From a checkpoint of a small image captioner: 40-pixel images, batches of 512.
Rows from block 3 of the text decoder of a small image captioner, named by matrix and row number. Rows with one number belong to one neuron. Each number is 128 + 32 x the weight over its row's rms, rounded and kept within 0 to 255. All counts start at 0. Numbers have three digits each.
After each neuron's rows are labels from the 100 texts, of 14848, where the neuron reaches its highest value: "tokens" is the input token at the peak. Only what is clearly more common there than usual is listed. The data: rendered scenes of toy objects such as cars, trees, mugs and chairs. In brackets: how many of the 100.
# fc1: MLP up (decoder.blocks.3.mlp.fc1.weight, 256x128), inputs 0-127
# fc2: MLP down (decoder.blocks.3.mlp.fc2.weight, 128x256, transposed), outputs 0-127

fc1.14:112133162096140017170108141098165141105098058109114087076144081126143121172103108098125132161167143169126157112073110179099130200131116153133183102169171137132157128136100127121094069136143138146147121136144165129159079101118173110164149066125079081144083150153110137125137146101156161133136054177135116134062083151079153129130093131157109099167121114140148124151168123101123198176163
fc2.14:165142092146144159119157125139097149160164197129164145128155105137093170132164050132112157147131153132126090217150083056199136127085153129144129145122081125103049137097149127113082109103139121160085122101117154157104120065119109141112123130165082101136129108115139076154088178159150139148138171098156091166179104117111115139159171114103182109112172182136131113103067145140072145048129
tokens: "t" (68); "h" (8)

fc1.242:162133178084131126163159071125135104166106136168142112077077153192112094123163119114098143148145107127105185127124134113113139120168060213143114156107100133072065105135076143136150113150149185146131129131109132094111096156082096146169118132062150135135155134128090140161068157147063166101189091100160099159161130094066150125104149168210144123110139154071154103156114142129172157124157
fc2.242:136160103168104145137141071099202154147133165127158131156073126183166039095109126119170138116135116163171092139164073112119125117101175123166125098086104149139101108165111139140135151085082118165141139157132096126107125066119123103120108113105151150177156149169119107146151130129103186122148159055138079120098044159141144066159164187138175144042155102140154153132176105141160116108090
tokens: "r" (28); "e" (23); "t" (17); "m" (12)

fc1.243:200167112135083083090152113104132188073133115145103142104107128050112135151166086059164086040135121151139169162140074087093123128120117162138108124153129172189143095095128167137079142166129173152205114134140116107152175140108092137145122150152091167198134147118095088118110134108146132136108068095161089132173174127167105128130121149143138129129103147161115132164090073071087135115100
fc2.243:124082128119111100098118139190151118176117169112114150063132070180196176157097099135092193133138076122139132113156127141134117123154166145143137068162097137131058134136195123129172174123164115104117125100095153137096168105146167146119135166166195110130133167112185134154091169130165173129149180178095160115066118168144144165167104099096086094130113145101158105075149202119142145129159
tokens: "n" (55)

fc1.5:147149059104097170149167086138093171081099114156112155144127130161096123097133138100125118159128152145119118157115131139137135171159108164084116212094133140148089096135113195097121093099121141089160115115155093147091115152106095188158215106110120115156118099065145109189182136167145145119085146105046138157172105143124104145133059118184161191095188132111135168080144157092128159120144
fc2.5:095131145163149087130112144125146063158151108130127098143081138147155069130158131070109194161087127088135139144152125167129142087160147079173141156144085164099183161128158113199142216136096137126117153201151084110133119092080132132114105142184096118084183174128094097122106067116104142146115075177122122099186131098134095161151142082096157166160119103135067110135144123187123104092109
tokens: " " (68); "l" (17); "b" (8)

fc1.152:082148124130184191101141064134168160124098139090150195145152144125149151143160176176148124095144182150089080138156074144152139059108055152157099128105173121083093089136117199086128106088110101139170126154117119148085201116107040134118078101143135221162146166130132139138155117165153115121154115125112178108134105128151128133143104102122137138132134091140136183152143107149102125072121
fc2.152:168181137100170076099161141129100154141092138110059114107130128108101103120166150176130141154116158103083116049054104063120168080160121117154125092161121162143122162173067158095120162090084122077144097153159110140161166131174068073117149126149101121135100111158169128174145103126147083108133120114130197089102109125138168145182099100126170142208142130116118137080105066146122095109125
tokens: "o" (100)

fc1.154:125157067121051127174123138164077114150150113163039158172135139090120166109158153117122150123157149187115100144108181161131121150034099159135114100118113168105140131140099121154081144099109129150127158129105142146116211136126126106162109138166167072132192136122119131176105154152080158161087103133161088176138169085158092069124129164156142136071102123134078141088102151090125115189153
fc2.154:143102133166078118121133114166143121118078149138126129112140073152161148182071077147157120076128105152088174110121109105097081115189172124132070097103107180138122124120172129140182128163130176124155086069126179087097120119139077176138167113133093121153148123115142126050112123096134125086136164116098161110055154167168160165100118058171129114196111083110122164173077095164164123108114
tokens: "t" (42); "b" (20); "u" (8)

fc1.169:124152133142126119092128182207152085136128121138133105093127141184142139112136166182143088120161152143146086163176121057074107182112109151087189085136120079126081084101134148127173140119129098140197180139163172123132123120056157108140127079164140131124105128197140157149184070132119153174076108167129120160124118068100080137161128159114178094104089129117146151123111070082137114142167
fc2.169:113105131111131171147134086134145099115116126148128071108086106121101175100099073147169104167131083140131088104141106021096127116107141155182152071147154120112132128108078174109119127156150106157133141134138189098194032083086140080134128056111125113117127108119140130104174090115153138104138136150185150149141201083181123143121151132134173134112196098096143129120131073079178111131095
tokens: "c" (100)

fc1.79:116134137157077109089120118178126136134138110162115089067147125081096169060036159112114062120135117161118167146105138055140125119125104171150160057171098094134077149113133152114118099162045136163099161125150152166166084101102173140058153130108171100134130096137135089110135175126078127135062148144143169102128090131125129118133136185127142076088146136111179162134120130150148084087095
fc2.79:142136168077173183120131095089141127106143090047110158149079184094127109145203144155116198115100101135142106090085191167116178141176136108130159171136150104134168111150071134092106138144223146115163120092102139102135146149127147116135107163140108209125128108118102130121159131130188186168146100156132109105124143171113088105114158099135084177131132137198092096092153087135111132154153
tokens: "e" (91)

fc1.132:082113143103151133127168178155144138125147116134130168146160126186164183122129127107073146171144134150066153148141121095134101138142060134097147090070141124132115092060136119134165143059091086166097097082160161123156129121116117091160127032091066111087151107074162151092095079160098133117107091120119079136084133145144113173143133228132097090093136110131118155073142108099158115159130
fc2.132:128149097119148138097164170172162110149115087101133123156166132119148138141143163104112138137102097174102143178176210098145085161110083109137139149062158175128104072126133179148116124080120082151090112114147165106130156096138140105136145127147112147088125126065121076109034072134074125105121066078140104122109179189149122128122101135140101031057162107149172155142159120157140143136117
tokens: "b" (100)

fc1.202:152134126139148161116150103142095087076116147119106081112152186098167106194105126108178065061108142185137138128072081149164104159191108129131133079114132125148185128109172111158078119133108136165126189148117095090130183110147092091074092130143171107080183133162087155118131117084168132119131129107124137160108221173106107136099151147146157187114161110144114151098130076122107139126060
fc2.202:110087152144119182110173148218129125118104134117112109121112135126075076089175083159102128178189157047146134100184155137162120057101157108138177118150125114063183158173133105117118088094071120157109105106150084126106090167126127125112179150151107148155145187127103158084101133157152116071159136148084102116102117151141132105081134110139115146091093148108075118090114132122199136069132
tokens: "o" (30); "i" (24); "u" (19); "n" (8)

fc1.153:075144118104126126157118072084079133100109112169122099157117066117123185128145103139073170098116176079102121057084126189100122068148161141104165151101102083123151078148129048157153119151110148135136136120063109122079104138127104116109108161137122117138085093157149065150161129130120167134157140185128094125110152128098137065116134032094056161124096123122127153159167170101109123095106
fc2.153:088130105141122153131116077161098164153150160144118134157180093102189128190203125168108141136122092106137146075124177155103107116141090153146204128146098124122107084110086117142190118143154151130081121131105134166075073162107060110100115073139150162131076135124133150127167135119075164177206151134133118121128167143146192093093115125175086158136122114151122194164127155122116118045151
tokens: "u" (100)

fc1.139:115168110102186176167193142113138116136129184147111167176164114094176129112103122129131174161163232165088115107134150125159103114155101140122118115102164152094110148098165147070113157143121110020146153149154174093151179113142113151149116100137099135140148098133082197116114141121186096121149120143182157121107114136145114083174097119155088157131123145034142149181158150147142148163136
fc2.139:152097139159083096083175114121160157138147097112130148094043166172088135156143125130127085101159083119204144138127159163090141162108138124107113153085119128208141083122133152144127143077172111174106114154101122145074139138124135074093140125173160096167084130151132111087155132149102092144084216129078132113175169126174181151137148113161163117164117133213124108065156096123141100160113
tokens: "e" (38); "r" (30); "g" (12)

fc1.8:184131145138108198095226187126096133116138141170163160090169143113143131116148152090189113113152186131095151115111139101100127135133175079079187097142103132157090083110115121116159167147164053149146146108105104084122100112135139146109161139131185097142087103094157100161136159213096129136118099146147163145077091125136173114150059151153121127164084087114102113112192105116146128152171
fc2.8:091071136098110144137115112114148181108158160121065105152039175112092118175180207162213160139170094083129113111073119147131178112142153152124113117123136130144117152084145128161145097083128147157096186114125174137121135201057127139208126145082108118098192130120100099164164146125129110146143142101110115100146139142162108111105089134137125132084169056092125139119153164105117139109089
tokens: "i" (62)

fc1.10:175143110162101169160126140164069139105123170126168095205153135114133078093157113107129127112121082154134084146117172129142131138100066110094090125096077057128124089121153137126140113091175132132125133122186146090098072113162158177148152114112170144111136072098091087202092106149104133145089147149089136148103157143144110098096184090178114060116111077146099139078204129113116107071093
fc2.10:129135072113141064087101179126157133133154117102176188131091127156108177114143182144124118106124172132141169130140124150094160092130159139162118111102134155080133180135159134118096189204118134069062104118139117181149172070097118116200077115167158131207095117120148121138177155095147135118161124113138109092097129114149179152142172126132122102100112111111207174116119164205127151172131
tokens: "i" (38); "l" (17)

fc1.207:171119139172128120161127118110040143171174144100152133150082115112127142094121168176113145140078144085155123109134129151103120194150135129156203104097130149134103116086151086212045072086113154180176137133161104098133179134154097110100121105181122174085094116159154151176157132132125142092136080112096138143123154179114169181088100120168104104159146077086150146102128150092160143133084
fc2.207:131142113109085112166090188125099155117172171071053116119144066126082145158122161079050119100141125119100095126210148185120106115157155156152138079150151172151080132175103143146132124140124140105112126094114129101141096098086115122090137099153078123118131154152196142081190210167088089108106109158109093162088158088070135123163125116163161117174102104119095123130086153126118084125130
tokens: "t" (58); "a" (33)

fc1.136:126152132135137076152130158128105163142134118107126143146165147125145130093104144102132105140133181117094171081156040125100171153143180148082096126111213135137124147120073119127048127110125129136150141114138119103111140118120106156137149145116164140150141060119069187136042160096163125116091162144096104148125114146142143100162058088169170122069128105132144202219136090121200127091114
fc2.136:179126084127158141120080098091109150129153154137205116129098098167115214145127102139094131162140078101151092180135160123170103128131086128147067171123092135101098143102125167079147158122120109145136087127136075200091152159122137121100117135143114119106065139067149124147172119101135078127113158115140155113120135108075104094174109141111102193140108112107070052088173152107100103179206
tokens: " " (82)

fc1.106:160154099125092063136137082086117117085104065135145080127134158157130147110074203154101137140132131113118132154089171096077100133095058162062097129072086112142130136107108132098115092080132186171110099103097038150122133120131129162084137117153127122116124155127140137080123103124062150162102110073077116123118151153098104100145163146132133082131135066148129096050113061152082142120160
fc2.106:159113152179092099164089116116124123115161233092081093084147143105135132092087149159104157164107188063104115139085196110104127114135095083134154175120085050117134189100129105085130117180084147118114131041116109150062170119111126164128137153145140126061125134133148118118126118082137114185137106115118186155129163140134093156164121128117166165153153092101195144117144111146128133145152
tokens: "l" (34); "e" (19); "g" (11); "m" (9)

fc1.124:201029151091173137069151148113112109138151150137107177149125166163169130157185193081136113145187162150164185117099133104049133167099110146082100160123135124152182159105093118160107127097153120136134145141107163120120138126097139136124099138069113107159138119146123174133149180169147101136092137127156184173158107108150155162072112127137128162160086084125132124123146138178161153092215
fc2.124:126179068100108169082121134148168100131138187124091119113104104085124144088109153165062141116112110149194144078125104098160123055164131101179150116123103115163054161148067170136139139111148081105131119082124096121121107134134140127097115114108160177181121111116154142101192142119165170189138112138186087098113163192140138114148132138102217097114188105185152083137121140133120160106108
tokens: "o" (99)

fc1.120:147169117112141179146137134101155123174118178134112185082086089100104113136086112154139113148151081099079094122158126119165056134131069169127128104192105092148093176077091049120136120087111154156102082151152096044071152090115150139105125088107141141093123152103090199113140097134144164134135187138114115094091125165112147128139174127155122186111135129068084153079132109174163101119138
fc2.120:127141115141123128133125085061120080102131140146125105127091097159138140092158106054109139116106158125165132176104114121136115168158096143125157116073184146082154121201108146113087143133062111162125189156087155132008093167152093120115140136114136107071141121140085092110131151199149117084099138133148135136124088096131204095136138160104158120146141148151109090148080116059168177110180
tokens: "n" (75)

fc1.172:132133069151132102140168106116137083129090104147096101104124089111105164099143103132073130181095095082131113123171125095149114176093179165127127125079111003110109167134093098096098176104103126144131086121114074167110121127105170118076088113149130125138111120127149160144139137096171093130125192144100128161106098086067126097079118137084153137094107109120155176153098148134057066087064
fc2.172:132119151129112118144092127118034183106164129072114163115152164149142141116089183097150116085150089126136139120148133170066169135147124089117139112153202163164105101185135098122143180148159099161167118083107170106112127128147085143129164096070153103121149160152100100103078149077126122116087071154146125123116158142136100166146100123106108072112155168105100063109204058063145158158121
tokens: "e" (52); "<end>" (22); "u" (7)

fc1.210:118130086087111070107149085139077113123142131112171091150145099114193089218117168106176121122158194113114115097205123113093130142116129161158144086101084138129108115158118132158103131086133103194093104131135170149148147113152124149127191096123138117153139139126132139195115137148139115150113159170139149092082086151128173101081115231180120075132113116106145114143104048123120118110199
fc2.210:113106144198156155134115149154130143122147119166085171142105135105083163103131153145080151174133079188150127158058137111175195130151164107123115116171142141093159152124128145099181102151147141102134145120141106102110137097079148157134061184122132151148096096069154091073178129117109124064159125099115135164181125157123109171140105009118149170115159160137080136110149196143164126135094
tokens: "c" (52); "l" (15); "k" (9)

fc1.117:172189135093098169096069175091048117109065099134149117134175115126155117108133133076115192140170144128121083109099140172158142153106043154107141093108152143178088073166139131071127101073102125148118163131121094110109172135152104120115105100144158137135091136178165160166136134128206109081097137136160137113159121201114070079116110143106164156155129085134163077146099108132155129114110
fc2.117:087085089115163094121161070156201128100142096120122164208050175158156119135132123102136065125113106099101158137166144100108099177107167150140104132142098128129168176103117123184098159125120107068183191106137117126186146154185149122110142124161142103124172109105107167104183111114116107149106142170157057125153154156133136094085085112102116105142135115137070133142070143207114151159125
tokens: "h" (90)

fc1.122:139091131089202173145116099109114094103133094123142073128102129157114085118141118132168136113116116191143169154165091153088142152132168148130093169135148074164163136140138148123137115109103079181135160092150111133146151147126048109179151071175086105096126057147060133208128140095117101089183138060102137094116133142131124121152153152069058155067125139099075147127137071149122122117146
fc2.122:106108164219120093109122124114145147086159184127103136091157143122140153187203179133123092092150088075117077132093138132093117126138155165150114134126148168124129119163151121065097135102144061147131123131078074098125112161085130114058134138076163109136135167104104103149104120138214156106114104107142104142141089157127068093111129067133162104128090181103114186092161100104173105082090
tokens: "u" (62); "s" (38)

fc1.90:113159090168126105144168079120117153076127133136079101223167158134128131136138110116135133127094089118138105198189106104097142085102094123061147127106123113140115094173143148067059164133096111095122182155104084132136128061120123130134137112091133145163091119124101131047050124068123082125189131087156074151098095092086151134082097100108135134160117162156142144133159128122077124164131
fc2.90:110154089140173146102186105142148135108131143101108118151147094124176139163073118148166135133100108164174082221165142134057134164115100142097135093135141150163148075154119170123129147108077096100093114187130116121104120139176116099132128074098135121128089136111075162110035098109062062167163113159130108151095089117129188151073110187105151082146121166170153110119089142108122161142157
tokens: "l" (71)

fc1.103:109129120078127115129105072158158113149066090134142157181108153089089143113138127130110210155143118110120118159100095114130095134165090145153026092112149109129137105120058115127141086106124185116099135137108080153115127123099115167130067164045100123145127146137073161165086103116075127129157113139181059100098086088054134095086097161148107122107130129091107175144109099111095154080154
fc2.103:100143185145154130129154137168132163145139113099116145154161161122049137115115199141120153107141155178140072151141122089118135103170119120142057086146157172129164130044119086132174135137094173134143197120114146180114097105089112163080085108061099137147157171184086112164152126124114136072116127109148116115153121113054130101065170151120116152111128056085073151108152128163130140097166
tokens: "e" (28); "l" (19); "g" (15); "r" (12)

fc1.46:095151114110126081146130120116128115169112067082095130132174119114187157112113130076096212146113131131106099091177094094135135092111100150143169135161094119125117110151157077067117100133125090153164136178125111136130112066101137139070123143118112060105150158020114133163118157132096090154090145118108132137179101157119131055100088144091080118085042132162104168095120159150127114098164
fc2.46:150107105154139200090131135186093116117102133126183094173117149185130094088108142126112140135138122120124111129210135097122148192074076167078119105090092103173205142111186115105148163110101117124121108154170131130087125164165110108154180113042139151092149119118160146099148122116139103119129093115097119108148188107128145084106134095154106169142152117076172011126134156139133136162152
tokens: "h" (59); "b" (16)

fc1.57:131071140172066130111216106132169221149133124083075147099132154120067153142114169137169127146168078123156052127127139102087154157123177132151113118125140117138141065116132154166080108124152168192172106117099095171109140149095113109104174100125070101149133127139147119104146167097122178143076179075112104104152159118106162144121142136174079103121133115171147136079188097149132158122150
fc2.57:184161106088192180184140156158097017116132164170132120158139125156196097104133124116104091119112187183095155113137169173145067101132121131136172132111110099086123188106168131106140121142132084056101099150138171109148130122156146174123116163112126157139097130117119143121119091133121067099152049158172170155112089124142130061152139139113177175176124149080120156147127126120122142153132
tokens: "e" (44); "n" (13); "k" (10)

fc1.232:091188148072120145145113089105098138198111080139120076093114156099176148133107138144153143116156122167109099059093128192145160186152112156123096115176145144157172123087108116142119128169109088076109099138171081097192117183167112161088105150110182096160063094107183130171186104158095120131132141117147130092131106129152115152089162112066070151114111136156184160103104175124112120135118
fc2.232:133181160126093091065174146129086093211071118137126181130149140165118124103129102116120140138117108086073138091100154116084155152096110137195087126092099167136123152135118194202096066129150117120113120097143103159131116147115186179139176176075157110131144190116135109117158088128090137136167125099127183086070161111152163123120101165118044142102118148132153145150123132087143075116091
tokens: "h" (100)

fc1.54:115144096175083080162146112115114132100083132130086135170101156138114127184080147176121146111095185150058164123122148062092128142131096045190101106128122191137090096120119166098199122084116127120104126131109105112136111178041133193130107144143100143138101171169115173112106109108146092146104090131153110137070047124176129140088125116111095146200145112086141134122139121128122135090108
fc2.54:090171177111133109139095069097069105181142107136137087078129143139158138106108102121145151163134136086127148066143106147086108105155104163153099128170154150146152132116081105123165148100156171155147135200153106159066114117121123073127141087108170061103112067138135110115165199126129106158178176151140123054130127128102097103166143130122098096186137199148163129121107161079143166201092
tokens: "p" (45); "m" (33)

fc1.61:131144068136125127135062135136118140046181150164127107128161108177117070100134138106183115075102118090111165087115120098172144140106132100068070069140110168106158152122106100155127110143153119144088096085113180097113101117101128102174068085158141130108140113127125139091089150166136081157134064120117170174052123068102152110125089126094098186096105121114132167174078140092149147095169
fc2.61:095129105143183119140142144173099094119155148195137118107136155111100084229117094121102159107161193111065197128112123099116138151092140116104107136153091144143065204083141133126103135131142086070096151105184139164093141106095058141152065130144107166122100126150087223178135165098121110108100093153124127123110133165113135081120128153134134135118134090125125103190113146180111125158162
tokens: " " (74); "a" (21)

fc1.18:097126102150106078099170104100102133168092103116109120124145161097175087090137145191170139131101124107110096118153124069123142144080152207098140105041079158063075153094133089181127062116159109119142160139119177132131111135084094133093097095136142196120109155127135061137130106136154139143142074153106182100161135123151109079160137055121112131166202105160088094121125140132150107150100
fc2.18:078184113105079088078177130110153121089050130152133168137183170112078107157080144132097107091158113143130118102102110107084135192101189085145102150109184093165106179123148136122138113100136112122102151152124185105190130128145118086143159159138154178101152091061147098147192116124139123153089058170095112070095090143102106151116111121124107107066137072125111137142173120114173135132151
tokens: "h" (43); " " (41)

fc1.206:133185136139101140119147171101130092128131117104173092217121122094132079117158181125124069129126137158075133140148077100115140219115092123109186130042131075165114077133207124109109072186134110165180136108116087106088129135109162135105112113152085160121128139135098127199103100173129120085157163152123087106056100134091123118154145142133138096115161106107105091131126115104079092137138
fc2.206:157099101157163110144188101100132145096113118154125181099136111124106145072082095103157176144161143120168074121167191166146111073152151181150059137157106137119140132135055100115117151177170110075079099127135128151159143150121136142108094117139122055116108071150157170065181099116129132151142144127088156138151181100183159180144111183124112158137038154155163139111152142143173139105124
tokens: "c" (40); "o" (22); "u" (7)

fc1.176:111138095156158111133227126170139157106135143182189109128149160116097125170161070155186117133134117153116138115182154146125167173120090144062105119100072117106116121138121140134149111161154143134091088180154145143175153085082131116093150072147184149104147139124135127077095057130166203154068117152159134140088100131174137118108136092125084111052137060110111176101145114144108126129092
fc2.176:124149124152121096107231121167145094147106157120188130129168153091043086125130092163092100181044088106092121121098112143154191087117130143091174151147109127111103159130100150159157094191132068124090114148123090115153163112170111121113182077132183157131118136077126130128102112119090138102067101146118124151112143107144109172112123079125114139080091098117130131100141114192111111134049
tokens: "r" (100)

fc1.174:085155179093099100176068052092121115106096160139149127133156115089098094088201091177149134153087131183139152147156117102144133131153074127144118101087160173154184078136197163105084134119121143084143154123169102092139148045114116163089141135115120167106128197146143178157145130122032097159097121156102167106121128107145124093152139096094112100162115124113125116098134096091139099079132
fc2.174:043157140108116105159114140112181137174143151150132088167128124123117152093182089152146142131178133141135107156100096123197162130125150108086113164085128181114132115163209110095097154109135133213148191131125147100163149134134151164154186103066119124091142192157093136135120160148133098206131143149106154164099156143116178123195142075115165071121160128115094147101101089098076134152132
tokens: "b" (91)

fc1.239:139135137090127123148089064057069171083149154105151135070148105147163115095098195098176159090086137127144143093210110179152105027152089148112073100159119121151111115171135126147122184084174155092146175148157194155103095095161085122102143062086142151144108142102145088143075142132127111104140138155113162128100151170119084105186143111122107122114109129122127115133101111120146155105111
fc2.239:150110093168133169136087161129135097113127139154099106144041151129142102142159103162037100154142111121124102160143117056086120182103134141149174150141111128189091178090147114164079135167099094188176075134124138135148155159115142123154103149087138104108106148127167132061144095156163155134124163182155078114083190093096146076117085165146121136166134115107192069121142151180136155125107
tokens: "h" (91)

fc1.224:122091106065077090172214184109133144096198162145170119120141095131137132213077111111110111111126152147120111092096139082090128127093153175148133089116126171170142118153106134168129075078167092109108126040129130135078124142134118110126147143137069108128148119112111091111128139157110160205132081092176096158147147094102103151195120175128091118163143075111149173111114148111085140156116
fc2.224:146159117133139106144086134094073160150070169097166120124143128093104116098101100138097114124102130157103126152153125150147176118083091129193130099178123129143059181219199078108125134087093136138187196059149197097117076114138132122119203159102151120163121173151155149174147141137141159107115127158175141156126120170091149090127120127094138082118131132145085081157077124137163142142091
tokens: "t" (100)

fc1.200:202140136058160128102121129134068108129103118114093124128091116090153136125149135159173128137139102093165108111104106157118111108118079106042100154160110121119085052127115099139126132165099151118171137148124111073121121201141120064119138117123115076119124066149124158104181159128121153141137063088040204120131072135209117127137165140060071120141125156136112090134146139164114154111124
fc2.200:155101097114160119109122134091160124154103105071065129148118122109129129076205130132142123131158147181152124101089054088148140127126109090079112167163136140163195100139087074131028099147116136108175078082112119095115129160142152083150086152107143083095132115122085116187144150092127119103168138110079160066162108163174111118075123160151080171126125147186103117148103139168167126146166
tokens: "h" (100)

fc1.249:135126151119139100138125134117143108150080092087091137066133083125180127136079117141156121093110183128089175139169155119113140099135117146126131098145072085175051108155176161102122149161200127081219135101158163185131087142100126146137105113089109118135208110159118127144123185147111153188117103148205112150137127104155058152099124110127190135136094088150110126128113109081134176176103
fc2.249:160111140134137184093114148112138089119138132157136190166075153146090124133180120132094096154172085087188105153105116071150166105177103190103075146091156104145099152054132093119168160114126106127039177158166090163137140122124145070153174145120145150097140068053097137130150126150166100118134205100124159090089125099123175115142126128081065119106106110111113157125154105155127133121152
tokens: "b" (65); "c" (16)

fc1.166:169147143162117097133122108042111093113133169139126105111074069148186105083095172140107142069088130110143137093138105158145087124108145147088142137083086080154115159189099101163129109151110107120132138121092116110108088142147047096114152123145179162111098081174121129219132165130100130175134205124134067157132080094108150105107127149114098182203124116078137144103129122096169145133107
fc2.166:132072149134139140123133152128148107170122142170128106113141163124080162170194164114120154170127112093099134081117155161121166106100138108108123143185169146083183086100132138083128111137142151142146142179096103099136136098090223130086120114112107115106127145127164096098165134134031180086160123125149160079179138127127106132142124040183151186139157082085166097131171164136114113051113
tokens: "t" (94)

fc1.173:134154136063139127094047124046159075107151135202105111088102152202162099088073164121137173135090122106099142089179142094105128149121163151164148094171118125183143134112135131081149098119136086103123176148080145100160064114132138122137096134133114133138111134128125135126164139167078110163126108137183146156105108150085203053127170083157167159102134113146113132134153129147084088090170
fc2.173:166106138197159084170121150193061105157064135125223110137137174129180134132132106153120135140119097147133077133166133142155064160144132116131163140124154081070115152092128163187145121139043165114099113172143111141145207139145069130130165187171107133078161175095141131091134097080131093101126145128135133106112154142105123122151088121111086180171102153103126116172141124163147165138137
tokens: "l" (85); "<end>" (7)

fc1.178:204135084191103077172097079144145165061114162154064129163080103048100098116095165141143155142132132124113132166134088172141084130094118111181109132147128088099129166121161143143126084140131149143187186167152137096120082109078140088085142141165121114085063098161119091138171108138132166139097145140154152185140065097146128125075100146135101177120124167115145153167147120123175122173119
fc2.178:190108036185117085174127100110131163123113133121106124154066068128106093165092187151137128111116118171135118134118095143121087162147173071177083125124148084093166164118121122148115151119147146125188132196148138108135102098093191113146163128113126110100053120140142121102177126139091167153083119127191123216122071105092106146108103183123096144113114150132112181141102105119153131180110
tokens: "t" (100)

fc1.104:142164139118144159113164114117161116119117085164119129145107086145160155178090138191182131104052185108130070043076111089172147135110084143131078184131177144140135102109200131094158065111143100074154137143117132090117159116096118124157123121156122055183106124066127079183110118122193146156132105114125096113143147118094166132170136148118110160121175107091132123089121075122138170139094
fc2.104:140160160119128148131074108144128175153135097095110178151196186111168151177148143124133051157129123170150125135097160151126171083113137138188051140148115100113091090153095116111102140103106126157103119035109160157124095086113090194089070152097123135170144133084126158172109170122090137144050133144147106131120147123111079125138024109117093137148145179123150110124110160121097146105144
tokens: " " (89); "b" (10)

fc1.203:123130092076053133147102143163048177113091093133129139072173154104181146157147160179133132162095157079129117146098092146151188146127135133205123121127120103132150092084159167164165150141175084096110130093164125101077106117161106138183135153066123128136149131161125166199117146175124120113105127105116113135070136106112121152163120124165124114132127171183095150120184233134139124095137
fc2.203:206088162164150142074205134154197135147165175104117102118110092122067075071070081089162129130119139149123180158153156113151100147145114158097130155166199155113130143131093111081123063098085116123100119124134131187146180120152090107157160068151096164143119085133127085107088102118145134129146119158076159122144087089116117146136137119099078118106147119087072156104100114134072126134081
tokens: "l" (25); "<end>" (20); "p" (10)

fc1.231:094149183061123092179131120196089127074173102104133130166165072151108122167091132099158162138163147204101122143176093163146125123151138175115160114127106116076103144138181163160169112115111189111166158167160128127135121080165130110137097159093088098162145107098169153108135155132171121137111192099161133143110149159155161137104108167148059180139092119176166138123187141202115131098102
fc2.231:108138119134126156102058148134076164086149113103129154067094171124069110116116148123146123121078169102064148123144156112096133105122132108130080099097104183115101129134150185165156086134109161118125098121126163151066118113151156074130098150117095112138144212148164184163157105124230115151071129104098176107145097149159136132129153152081116182097060106133112128135078201085127147140106
tokens: "b" (99)

fc1.246:107095135060148070147148132073119095101172161095136140144118228088134135185178111150119164139148100138100090152122110090083179144124150210142180127118095087130149089157160140130063094119105139124154149096083124151161097094142085125127074148193110151104114093107115134136076104152116069115146169162129136150130149157164155144064157146145138070123144086124135150188128138083112106173092
fc2.246:195120158159064128095090070131150159101127175141127089170176073142143027114075132103162060144131139174143116085157125159143139097144090142162120151122148173091140077106117106137159127092177110178127118107118146125141139136179151165111094081089112171233134142170139081153161174118134128141082124101121114105158136150143168089143087162139126115125099175155126152096144126121111194125129
tokens: "e" (82)

fc1.193:182155149073138108125135182136156088124181140127152105190144093149109106198089182110153161118129127057176082186168129136149128073129084175096121135123136153134196110153148119134148118132123082104171110058162134173116079144133146099131128122083112091105073188152123194090162107099098117084086117110149078111164115104154177130114096081082111144094084132125169136128163113089112095125132
fc2.193:099128134168127157143092063110127135104130167115096159088103104112150144089086095153186108118134179143119138108123145117155173135143119149180135092180062114129109103115124110105018079142135116133130118115134138097179129153124132175141134116119095214173093159178053143168145130180115177138146147125134194137077180154073104127153096117127165159136142186155048156113111147160143146135104
tokens: "r" (36); "b" (24); "d" (24)